Weights of a small masked spectrogram model: log mel input, adamw at rate 0.0026.
Rows from block 9 of a small masked spectrogram model, named by matrix and row number. Each number is 128 + 32 x the weight over its row's rms, rounded and kept within 0 to 255. All counts start at 0. Numbers have three digits each.
After each channel's rows are labels from the 100 clips, of 14848, where the channel reaches its highest value: "responds to" is what is common among them. Only what is clearly more common there than usual is listed. The data: single notes of 20 synthesised instruments.
# sq0: squeeze pointwise conv (model.blocks.9.sq.0.weight, 52x208x1x1), inputs 104-207

sq0.11:087140166143084099114150132112096123156121162073120053149105062098134103145139018177166119077110113174144139116130131130164139118166057135111158097205133142164149102182129173133139083136154069173132162113119087103102135101140106079084127069162148119127114100087090145124098116144171101153125111146126040071162160
responds to: reverberation; text has "reverberant"; text has "room"; mains hum

sq0.32:135161098183078173151137116146142097095124120139107124126136101116153095134116108126111147126119144146156133120078145103092125134136134124135146129089120150089148109118119101087005139114143129103120127137153135129114116157113136109135116112090098114155124176142150169071138113152114125146120096101156115106134156
responds to: clipping; text has "clipped"; octave 2

sq0.39:037053157161182093148107200065115187157133105048125151116054130113072128066143133161091115135152209179158155111113163078147134144124115115173063141168161163083107179105153109151196193130181165111103165115090102145172135144131081091169045123142165124148112133080140115136092139134043126177129151089168077144107120
responds to: octave 5; mains hum; thin (high-pass)

sq0.28:120164148144095173141124124132138126125128130139128153139114117091132111110144157136114197145119144108129113129133099132104134102114167119112095148091138145120136103119168143106098117145120146168139145134218112131117144157136116166130160085121092124127120170141116111140153134095122143155138163141159144123098138
responds to: octave 2; sine tone; clipping

sq0.50:135087107102105149075166067160049098133084175160129127123125153102041158155136176131142089093148120135147117174145098141128119160125145133119085152149130121093121143080124136095126104077072140143051169105145142124086129105127156169170100137100051090169126119141131165131127163149096127126117086059117134165132130
responds to: decaying tone; bell-like; B

sq0.21:135066096081080116141151064172163118116155130125153126117146141113155104162110132109077120125090116109103140104128156115146143143159104146120142106119091150125093154112080168105130157143102115106084125144131122140087113100159126103111138150126161103055176092118111098114152138076142156140127117095106113147142146
responds to: octave 4; D; sine tone; note: D4

sq0.18:132089087097123109089106127113074168102134110106120121060029097074091099146103120099090127096093088123139131114113099124102124126151099096108087114083140189110140109130091139126089125113208129101065130173137132114154081167149128129119078147064117105183128152131145146110126130144106089184101140086147073091118163
responds to: F#; octave 2; note: F#5

sq0.37:145146141111155128141117077221051062085120038098180192105098127079162087163120170109082194072099139158160167130131146070150112110093141125089117138131113120161124108021125129099165159156129131087136156106114123102146126117163104165211101091147078069127132139164128094113167141102118198165093139110116147138143187
responds to: clipping; text has "clipped"; white noise

sq0.6:097151148175120103106154178163156114089153137113137141155157055112112162036112100090064126130099117118198173129173139113161166170085082085162107108145151180134119123164141142156138112148124088047166110085124063084195165087034130119100124129126124056149214130112000134108137134148140121121139105137166122096188159
responds to: octave 5; G#; note: G#5

sq0.2:116095140146106144135135110139115162143111147138113159065140092104161110142125123127167096119107145145125127153147154162179117148128103167115145110107148146124116097154108128141094177137116123134078150101076135158138117103118138096157123145137149097107122114115115103114136132112151105113101089127151127147107127
responds to: thin (high-pass); marimba-like

sq0.8:121095124090152090131125096146129132121154082119122136125165168112085101137124137185116124060134159105121081137096154140111121144112139149141153138093171098118106158152091116145121101107082113163119119151145161126104125109108171148091145162073118171161139157116143149105099127136159133090114100089152138118086160
responds to: mains hum; octave 2

sq0.17:217163125151128176097119088121073146122086076155131185087134066138078118106101159099131145182133100157166138113132190095109073070149134136054131157097157141165128155040110156140105108124025076052190041144109127139068118137139115036164109129146084097155124138156067113100109044007107166087138112174135142099104139
responds to: octave 6; G#; D

sq0.3:048168150180092129125134082093127146138159038154112139153127101100109115143110088094152095097087130160118126149137125083086060131129035139189138114236132113091135160167122096133119172145101131109147068131142176088138095086112141137132090184160127112249097121173112133118129072145107123165135090123108103105070139
responds to: reverberation; mains hum; clipping; text has "clipped"

sq0.36:136132122151187100168115150127108140113154115116140143101133138123118152135092120105136205123143102123139145164140124122143141148110140117142155126121127134091104170093090145104174132135129161138118117147152126152139121100116119140121114143123142124153109120147121099168123126124136149144093123131116159136110114
responds to: octave 2; clipping; text has "clipped"; bass guitar-like

sq0.47:052160063173103185025142115183015124092163096084144101112147092122146096120160145075074165124047091149147124107138073090121139168164140162144104070169043191122164167085130134172086157125099086154063131154155122124111157168167121135139165128109101081050131115185098110058078153101104136127172091102143161123136145
responds to: octave 3; D; note: D3

sq0.45:137161098126151176090154171179096122128099183122137136079113109161112169133186096091170128045131143161133145147089169104130166143073124164114134122144005127080180083120122157103097166050093093080080137116107051185190063086160069107157145089210094069124059137156102110115188020125069147088156152118127123183143162
responds to: thin (high-pass); pink noise; white noise

sq0.0:113156095211112102169158143020159149141044032161102112151137185167137116124140128139092071138126189105170110168140141128110044050101160153143136142129161052137096119138113065121076110141083102118104122132168081140065126164118147116080127118137105149118180133126152181106150104184155140074153119141177092120134108
responds to: decaying tone; marimba-like; octave 6; pitch class: F

sq0.38:120162162137104132155129178149190161101111123158132110200174127114163104151161095149102154078115132108152098176128114103088149060127150146110147133082130096053166150157168092128092120059110152117153108169147115100138122132108114105163127170087088148114146174175107149077094114107142116091138139214112121149079106
responds to: mains hum; rumble

sq0.19:186105056121159087092174124063145128072136149144134132099073139136094136122169151122127107156059119168165124114170167092107112106119101114102135130111098174144081090152125143158089126155105078119108063119136132142170101109144160124166038153167161151079172127117123098155171049143058105116080166123099154121072183
responds to: G; octave 6; note: G6

sq0.22:139170097110119174078050192142133136071149071102103151147191083081121108137062153090094104086111201153139093153133173072118065135112151085159106102051099165095088114104071100127056154151091175122048162119091166145079166151111094071107106140058120164175098106160178157107153108081092100164137142102137137140063182
responds to: octave 5

sq0.23:135054169194105129154172146120145172150119139139142117150120076111100099122174102077168173129108140124109100000200133167106115135163095097153098162126099194133158135211174069082160128054150083109147138110160113136137113088146102078197116126129088101154144166169130140156119132117104095151154158191127110161105121
responds to: mains hum; clipping; text has "clipped"; rumble

sq0.9:138162155078129089099181144067118169108076097183149113077148166130155128158093123140070087159169117102203107087111132088198067062138115221121117157134128146116143135129083109156116126112089120098163144102123156138060143156093129150110096121127160157130145157105138131075122133139129109162157134153132111130163155
responds to: mains hum; decaying tone; thin (high-pass)

sq0.41:075099108093183116081106120123100176071140152089184181135142122133139159126151131155095171102074128110202082191212088061138102116106169145108140102142146110141041125088114195129106142129158138128083173135144127057138085067177156172136063105100065149161131147073147076109170097053158141103115156055154109113094167
responds to: organ-like; F#

sq0.15:114080181093093134128167077126213071035079054102115150159080181162113123120105135174105162108138066161131107131098153063137194132166133137110145096066128185106084236114153084104137134098107123135102156128114121093098164126131140174208165154101114173109097128166175124129185116158188170080085138196109108181136137
responds to: decaying tone; harpsichord-like; marimba-like

sq0.24:000130008137112112066138111131079130120136066105157073136216125161178159170137146108128137158033135075111109130124125126144146148095116157139078130111114091175065148062146127096177191080124120132135072119130126213153149092067124064163162150136118120164110133116157134144133114109097148137147123079135155119140131
responds to: octave 6; D

sq0.33:086099142212075103120131075110145117099116041110122142133156143152138124132139048030100078080123106205182103135145173089106151090096094210111081133106149089110120095120145140115143132164121154038146128163110089131090096091114043110147115105163129105124068157158114170116156106128125121122171135182104117111145116
responds to: decaying tone

sq0.4:213202100138100096033082120128063102103134038152167184119115043110052132166121169135181138085152112055120109137092171109105103127113160178192041142158149157073096146101135176169152127129099070118131126131120085148075123072154113093094112131162111100131121103181162103105112162076027138143137085084156130129098153
responds to: short note; octave 3; D; note: D3

sq0.27:154052145148092137080093102109142093050157143144169131163104125102138139137136115207074238118094135072199134165092149088140162137078166136137120141058126124118134080167147095173163095143127181162121125109129105113135101127079040139078104121102153122096085142144125129151133113136030193107109173120108119128118152
responds to: decaying tone; marimba-like

sq0.5:129131129148110105095140141115083132164164122140146114193114145172155128146202157090139088189159129088098158070097111139154095143117106126148125126193141084118084108099103176141158126177160150090125170095137163107130167184152142153103114148129167149069113108117154151152116201131124136131121092102090107111137139
responds to: octave 6; note: E6; sine tone

sq0.13:159145120194099152166122099065149078093092068120105175115091142092141083089091149119131209160123203123182106083188133104044108158072164139159156143105111060042114126072133080062029152081132140123084135172131104158112092158125159152115101074140116133144160146086131121080099134141120168135151104071149116186055115
responds to: text has "noise"; clipping; text has "clipped"; flute-like

sq0.25:107085141139129159141057205123087170122161144053084095092086090044107143082124134168198132057095203145122165156124195127118140168119130130106219105028157148081191098153153137157088161102141112163077143129088150139164088149072109174107124160142167110159149109091109069102108085089116073139061190144065150134155172
responds to: octave 6; D; note: D6

sq0.46:150150123132125141144126190058125167155193131102146067096077117118141088154099128077174114165128153134095167104059106195121000099113058163115170122114156095203163059148053197109134138159136134169145163098100148121159113123151169130159127113138146122147134085121165115129102158104120122172123117171103109035131148
responds to: decaying tone

sq0.34:116162146073147158150125103118091129165152142127116155119162092118143111093153020167167105145139066119111123121144134083159117125177133139156113147147157137088080151091128153139125112119143130117176119079138179114151130110128130160029109068181165110134054098043120129159094158155159158141117099147190137075170054
responds to: octave 6; G#; note: C6; note: G#6

sq0.16:121028127118135149159070127067067134115138145178145117111137096121213097184129093126034123143186113110128151164176139084148089027163111151003122183146121147120084154085187177139064159104117150112184111099122148102117087173153121114132109213080155083075161144113119141134149067163154168144157160084107137101157132
responds to: F; A#

sq0.35:137136129177191162160101144166110132154144146147134081123158179111123150152158129229125152117127079140088167144112134140127126138195132114110113122158101179084141152098168162101132149071070126202095000146159047148106212150164161128161164131150171111100155167135154138123151126168095144098107097129140141130177129
responds to: decaying tone; mains hum

sq0.40:131116114199134166127147105095098149078166088115112156119154101102143149135171136128153106127142112142131150070132135095013106146164146105151149154057184172055126072119092103136036126103131115141166117156141122163146102104154175152165098116130111095131138153141170167121177106128124116158118080107138122078116110
responds to: flute-like; octave 6; note: D#6; pitch class: D#

sq0.44:156147174095062198126092167176131118095144107160105136095146083112168165150115112120109127168103102171113115106153102100068160075061100149113151159056117126151144149121161138139133123044132138148172164150145090097149096141179195142129163119076112108100124113164144165106135084177149140185150141125123117090091191
responds to: octave 2; bass guitar-like; clipping

sq0.48:135179145166098110099150143099142186162126078125117128141136099149145127147153111107095096166132086151095190060099138096166140123172098110148150102144135125149112124137121152180122158134170087099143155080070119131176132155145151132136131137148162130138171077127150139193120135139080112102146122132110121110128166
responds to: octave 3

sq0.7:098122130142055199143173123067126151030091145101170058122137067121113103091087117076087128070111113148131089086092155145126095100157112145153115234058176157122155076147136120111038142087116105077096147139172160099163092061147142089136112098107104114187187157090116078150108093146127098122141156198127100125158104
responds to: clipping; text has "clipped"; octave 6; C